config.yaml
model: "multi-label image tagger"
dataset: "drawings of small networks of dots and links"
train_examples: 195000
image_size: 32
crop_scale_min: 1
horizontal_flip: true
arch: "vit"
norm: "layernorm"
norm_position: "pre"
activation: "squared_relu"
mlp_ratio: 4
head_dim: 32
fused_qkv: true
bias: "all"
qk_norm: true
parallel_block: false
inner_norm: false
moe: "soft"
num_experts: 64
moe_every: 2
expert_mlp_ratio: 0.5
slots_per_expert: 2
shared_expert: false
patch_size: [4, 4]
conv_stem: true
layers: 8
width: 256
positions: "learned"
pooling: "class_token"
num_labels: 28
residual_init: "zero_last"
optimizer: "muon"
muon_scale: "original"
lr: 0.0098
momentum: 0.9
nesterov: true
orthogonalizer: "newton_schulz_5"
adamw_lr_other_params: 0.0013
ema_decay: 0.995
steps: 34000
batch_size: 64
epochs: 11.2
lr_schedule: "cosine"
final_lr_fraction: 0
warmup_steps: 6800
weight_decay: 0.03
adamw_weight_decay_other_params: 0.01
Rows from expert 25 of block 5, named by matrix and row number. Rows with one number belong to one neuron. Each number is 128 + 24 x the weight over its row's rms, rounded and kept within 0 to 255. All counts start at 0. Numbers have three digits each. After the name is the row's rms in percent of the matrix's.
# up: expert up (model.blocks.5.mlp.up, 64x128x256), inputs 86-171
# down: expert down (model.blocks.5.mlp.down, 64x256x128, transposed), outputs 86-171
up.46 139:134129146128143085144126142135162116129124109106136138075117098153114111118125112127134152132109099144113124134127115121137091156144130124105113125105129123135137155135116133128085133140123208135144130108169144150153140093122107132166163128155124107120144129
down.46 131:097160126152140163170106107107136124135110147082128087120106129162116145180127140188081095081121097143133092106111138121131095108146121135118126157149143145142124128139140129075157138144143152182100106140140088116111141121090082124125149121091114148105118137
up.47 225:088122143124122094111093126151131138155120131123041107162126129160119133120132128122108133140158195107119150139134148130119098111136111139138082139107155129123120147132130138131092141112129128167104143130100149134149149133149094128100117122136087167128113120
down.47 197:114132130093104132109167132128147134078148120128178125181159149109157113144152124095114139147145111158143130123137073169114120133140151087141151107165127136148116148109102143129132155138141112113112146190121120145159144131154167109141146121135168129107110116
up.49 105:123139128099174171099132135141134132078123137103131141138144139083109090147141138144117133121127124068121152120121164124163117096117145132112141104169137134118118129128115153138097082133136163137134145131137103103146165138099160136133119114137111146124094125
down.49 099:135123135135105090123096148145153114160126112150109118127109094147139132106099125125121078146159141135138117144149129107147092126156090126102093148070119101126124113155162170131106126136150136126135119132099115112121106121127115131133156104136097147110146126
up.50 012:093092124129131134111138145144134120110117143105141047170136134207123102118121111143179128131161140105137148124127143113140125103097146137136119090125142145114147126128146145122150109165126085063145120106147113123105147143099150105099101121156123097123110130
down.50 011:168154113087119108142149126104127159164139116135112131078080129098150121138144111132088095122111123136098111124121185136139056124136067133110114148165128125158118110138128117167118094130150156143130132108094155140136121124119128146131145116131124117140146131
up.51 016:133143106153160151146110145164133137062112145114158136137151152094127122081155124108103122117136140130118143141130122161145123088139125152134118094142112088124121143131129164148118139104142104127166143172102134132156124136110097112131158123108096133137085159
down.51 016:101105116129104121128110099156124148126097128135173117107135092112109121152132137137110128163120101128150143122139140120131123112138090107112109116111161141167152159123161196130160117137109099129124111133128102138073140141150139134127097128149109123134141134
up.52 107:150147115144125126117132160127127120178106117140195183129091130179151148150155116099116108179142113120145167125125107136115115173141099117136134158141107134170073092124121106115158135121124165106098113116137091120103156133115115109135147153139122127137145136
down.52 118:138114116118188154116104131132107148087152137131130123101110141142145112127114139170162168125108142142139144113099157164095182103109140116150162122131094077090124110145164122103104119158136123136153158113142106167114097133100114153104133097129117128130145085
up.54 126:093120100068146105129096157140141130122113126120201172078107121139124154127107133154126119184120129162138151149123121122126126170070078111139107114128158068126143198136128128152154094120132128093137148141110103121120099131096137167134126120148115120126161133
down.54 136:103121070127159118120141113114100141116159138103151109088120165127138109116118132159152132153106100130152138121094157147101095153110136110171153120146120089135107132149126080135120117139120136097132110129153137152127103101095166132115132112140124105116121092
up.55 213:116099109147196127136165123115104137092149129112086194159116130127122145088118139128136154126103088161116162122123118128119134147106142110128096128112112121120132174136136138113173088113129121135107143159148074105107172138135103131139129109105130119133090140
down.55 224:138140138108083115138093122160173112139128136141141122134139087126130140144062149138156168126115166119097115115146124126100153124133105152134122103135102134099118129116126102132093149121136099175149148126107121135136098100143147148126137140129121158123127146
up.56 121:099121153149183092163121142160117132076136123102105120123143121184121152084101129125131148118083111111121148141130121148127086137191122122107120119110122122134152119128139141128137142108138090147150117139117138167152135121136098135157130161138136167145095129
down.56 129:124143134145108162152079113134119130158079131140118109093126121150165130178114146144113107108127160134140112113136125095126111110117121131104129159088150129156095150123138187107126154121139135162106128128114086098072148139122098142144130102103095186127160137
up.57 168:141109149151117119176116129146137120124149137099109084134138114153135122118129148148118122114190169117136135137141123139136159087101127128153122147142143100141113174133122108105104149111125106119123135165133129138133170117189138158149137155099136148131104123
down.57 154:164141133144108149107136138122120132120097124159065152118142150119163107117141115084107130108099126089150125132119141131118180144126132090102146140132150123134110114113150155140142116134126152119133099115129129115143138166110152132124132103100170135169146143
up.64 006:141131121115143108154149137168128110109103105123127107126136124184102154146118124150103179113119116133138097105146144114126122104150123114109080114129122143173139166124124143160138100103136099145162131102126152110154151139148092116138137083107114133119110126
down.64 007:131108091132099135140098111132124124123147155122178136127095106140106162114091134146130142115091125108120179103143128116129153150150134131110139174163147169162090130131181161084151117138154118140089092157125103137121139144165089127129119133061112140120085125
up.66 016:135137089115087135128132097106080120100121116118180160114116125124117115122146122102100135127133124163116142116130149134098086112086109102113128170130124110117105137137143155163082181107145121227159119118178144118114114135136092104136118110089153160131136111
down.66 016:119105100160157151114117088104114120150103145120134137115116096093105099078120142161132129148112110098159158148145174143110161107098119098151151180122100152143095115117141185122145126120129145115105089125111155118109128140120106140131121150122139121170105156
up.67 159:147129101165110135103177122164109122098117128127163122166138113162151136139110117123128134093165138097130138120133081121120129130092159131127148118028135121097131129129121133117144103111121162126132137161175096119128143121116146126123130128124164091115125131
down.67 164:155100182108172116139090176122148156094135133131108137067080109118089089141136115134121111133129121128092124140116170107159112102151110142075118135127130141161169102127134148133104089153141159106123112083079148099123153129123104104128154093155100129143131127
up.74 117:196136121120119127135130114077130124138138136135148092109117116094137136178103135136122099172113108098128079119113109096135093175138158132128141127163153130130114083132125123126149128119136070149145122128148107084066078136101183117146119120107104107157144102
down.74 127:151107140129113141134162127162103124080142126118100118148117137157132147089149123119119143145179133157119114148142127168124155075125117103142128129123126098127155105103137125140087127103105162120146136103115127175152160116116168144110111103153155101102166096
up.77 206:140109164145129112136119135186159118121111136121082107124138125124114133116132148124114133093171197155105144158113151126136109098163127129146068157145165091109150170128129122112077131131130142130119155141154113119133154121138117137113113124132111143129101138
down.77 193:091148111138134166119128115092100109114112157129100170151145157137088108156150122121140155128117106139175128126124098169089164136099159134167180134113138137123098119149121135109147143163110113114130133162136124143173117114118090134093126146111147119104127156
up.78 053:121130095158159148133122138169136126066120144119166156117142158118128119089170117096111121115150121133127159142126115158133133093139134148147098088154119102126123149121136150149123130092134116133166143191109136139138106133135099096116171136118096115137098147
down.78 054:103119111119124127137118095154120169116105116120138116106135092107104126142112148123118133172117102127136149117127150128136107121117088108112098120109156124147146153128170197140154116131110116125139110116114079136092120139136135143118101130143075117138137144
up.79 005:146136120136138081118106134123114077121126068133137146124137120169151131083114096142147190133106110154129111109158115116145104164125146104074151135104107160116160145135126141144116133134134147184143165130165143156113127144133112106177160156155124098119110099
down.79 005:100124130165120167182098119130135132124133145098097073120115131162128163146082138167087105113138096127152119139118125114153118136156154104103113181164168128146106112127152120077164130161107136131163113141148132144112135122090144127109124104092105144135145104
up.83 160:134159119164158120119145121115133121121107141132142160142133121065140136141172112105126128090100104116122158133131108132101162130136139149115125106150101127134108098130116123162109151073131139131144128125095162089152144126146085124103170134121145095148143127
down.83 158:122122102138133180163117119165138149086141104106145125159099132181054142143091169127129111150147129126133130114172126160159139101116101095161114156106140113134112108107188171088176139156099157118133138129118074139081134127151109123141126133118091147101111105
up.84 007:092110138138194113157109129158141134095129131101071074161147140153120154104076135136147138147117122086133120146110120129158126118188129144132102109108158106144152125110128137135128100130132037124143149136150145151159133138079122125117115134152119117149094144
down.84 007:133150112140065148133127144098127117134134120109173109096139099125146128166159136130108090133123147147146103092139131111097068149109148096108138140138140142141109133114129154130148131119127138157134120130123101064070153117114128146150111130134102151122147141
up.85 026:114127081143141107139111128112127110092144155088141069103150114143098143118103149165131143099118156101102142147128151131132094166140122119141124107142108133155134136144116129177116129118136096123159125134138121168131162118121153152148106134089115184155100118
down.85 027:140090152138083141107119130142080138135115126146120161097146138128185104128159125109125118126160138126142128110106132084119117109174104133087134167085122168157097138119149205131113119125131140155135117119116109085110142138144070110098125139164127143147113175
up.86 018:117147118149135108123099160159153121101091143106168167119111148106130144150164095138105112122130109124132135123130106140160140139123132134109147115145154105138097126125137151150131137110140143084154125144114139133146164120114083103122180112148113115105124145
down.86 020:128123109117145130143119098171126136109122119133133117095146116158095097116112149135144142183147130138148136110146157134123117124082104119140102148089115087109138154139145135116134099154122126123121116122142098160081079126148141138129084125117099119111146121
up.89 159:152119153141200127147095152162166125112129127134132202133169129160159161117109126130144109131104135111122080145087135130122110150119133140133115114074136103129131165131123146128116094133121108124149134115129143119149052117108123122135096144122125136136109120
down.89 160:126110139079115102077170189111162115110126130099234115120158122085157145060149099105151150168108174116101114104117121125138146148158139097107146137147093139137141146162116100138135111110146077125142164111158159134142146152165133128108118099131088140134119105
up.90 173:098131149083135129160122108168123135145114131140052151133135135134125124126143130104125123064135196148136156134123137122126131036114103127148071137137133109112117175134132158135115140129129143153112141086125087126146097142128115152117115138106123129121133129
down.90 171:111160110103084161062134154111142119073154115099173136191141150093168125163158131084128158149101124156119116129125057149105161128129147104108155128151090134134109094120109129108138140122125109144096149145120122139123128108178153128134118123099126137124117110
up.91 014:100142105137125111148110157147136111119103124127187168096117136135145143108183093109116121135171129155139139128133111144148139096112106132126117101137118088129117155126149138137146125121137118071146136181139094141135148133146123123090174137128126097125129148
down.91 018:102128111113135124132112100145111134104121123134159104105150122110103126107104130138138155166118115133145161109120158123107101149119118111139100116119131116119149162139144144138137079156125122122134112113133108165093106110131138127113109138142083105148137120
up.92 122:153122140166112133125124115141152116134139131131190034184134130173138137144116137148142158135131150154112115117136128126127079094141130150165100182085153122121127086124115121142104141131117101145134135124131141144126131115141162103125140153126139142122114133
down.92 117:137160093149116118169126174130109101159165113085070154044125124135090105136157121112104098103120139091123115122138150105137135109143152116131116134134163157131159109088153137109130127132124143123142160100117127094084132131103118118153130133137140097125148109
up.94 039:137116137148145117181138152127119109098143118089111108102149118162135160105110127163127144138112129126110114120106148121138101122153115109116133103077098159144126150120124139161110134123130133191153117096153106152113181115143130139172131128112115182143086141
down.94 038:147113151139108156148081105122109137148073129137104122093091118147166117184143114119145117100115149147142091100120147102118095113135123127079149187115152112155107147139137179117146145141157120146093128099115119109094152143096070125119131111133114157124168138
up.95 143:146117101158094163141116118120171115103180137124104154160138142124092092155152170123115128118180158152119159146129159136132161085102139132153111151117137104105099108139121133122146106126123117180130141124122123172116105115131133120116125114136133107121095124
down.95 173:065126160127107106130141120136106119094063125124087120164149130139151131140134101096145148134102129110125135151132077145126153182128147132143136132119150136138144171111128126142142148112099054149094111130156105148166124168107168127101142141116184133161146163
up.96 172:150130131116140137167114135187129119102140141116126086118147112154128142113101128132135112087213220142129118139156152116125134109118121117126052113098138127102118171129124137137114099105131092132144154135141090125110113132123107147106103128116123147123123130
down.96 180:099123156167144173094150128080108118107105103100104134132117167135147141152115116113156136144086073116129173131081119128111143162116131166156159128131131137148154129114121116119149176136106159127120078134142122114178140119113162134105150136133153102146122173
up.98 180:121114134153128134100123118070121129149094134134087131168136103097146139138113130129141110117106148083134083138106122115141064156104122144122152120127157164129110079124130151147113137141129124123139115139146142055102130133065126101118147126129113087125146137
down.98 152:110143117142150124107201145145140097121163119119099163169128152093058090122130142107104124151143105143078116137124142168120171088131121175140139139132102112129134105119125091122112150107099154141106117105096181147179152117138164126167093124167151109120114127
up.101 113:122102160103100123148123135128144129142120129137140116120126122131127129122121112113141141123123147156121125110158100118114123098121139120107135124130149104113122167135122157111113106115128125182119136127126109156114145120133121165148105112172117123134129118
down.101 129:167145135139124164128111141112122098123145145152127139084118151107170104159176123133101117083159109109114117136103167107150135136085151145126105090126113141143163137121122133128154106145119171061143105122131104109143136130100098111107152100112158100115171135
up.102 049:153157122154139176176126119113100118057150133113054118138139151085113129118110148120124109141136126122142117143152106117127119124092154145130104134116138097102140095127147152090169124106131125135128136100115097089136118141101127116168110131112143102118127141
down.102 050:084140121105110139113165105162156085109113129136141135118138096139099139135086145135120160140100126143127139117140090155122143099115110086180139135118102124124115132121140125150103149121108106116143132076128114153118127102147206158128091120110150127100115124
up.106 100:150127153151145092161122138133158121143123112110125119092108095154114135122129104125132133136086088147124119114121127112126103147158137132106112129083128142130142122132124139131109128138123195139149123076179132150158139098134103126149158120160117097104147125
down.106 107:108141146136144157152087104110140113113101129106111102115135147168130143172109133184113107094131095142133109106100130130146096128123158127107117157122135147143115132142135135099167132152138135183104096145138073106114129124081088124140155121095105162099105122
up.107 009:146136137163128123127112122100129100141152141106174126147076120135154155147124109142123087143152085131143083125107100133140146154144135112132143130175156143142100072116142104123171140142124166114149107136126112132089158140120133115155156136172150089112154111
down.107 009:146093123104155134118104125164095154119108127162133121076107132157138133115119133154166152171110141153122117119111157153124153104092113115135129173088090085121127142135140138145106097135115121135147114065145110145128080132120145160097124094133093142141166136
up.109 114:122128115087143129114134144153123115160120140157190103154139148140148120088144138122149102171165138160129129124110141121097110089120162119143117119155143099105112131130128143160102133108135142217128122119156125094121152127130120135139093119137103132114127129
down.109 128:151123141159124187161077141097123151155135134085096146094083135114178126177158125133101113080165122114120090139140176120153115103108102134127107128123122147135127102122118163121146100155086154101123134116091123125092121128107098117100138148121146106130138116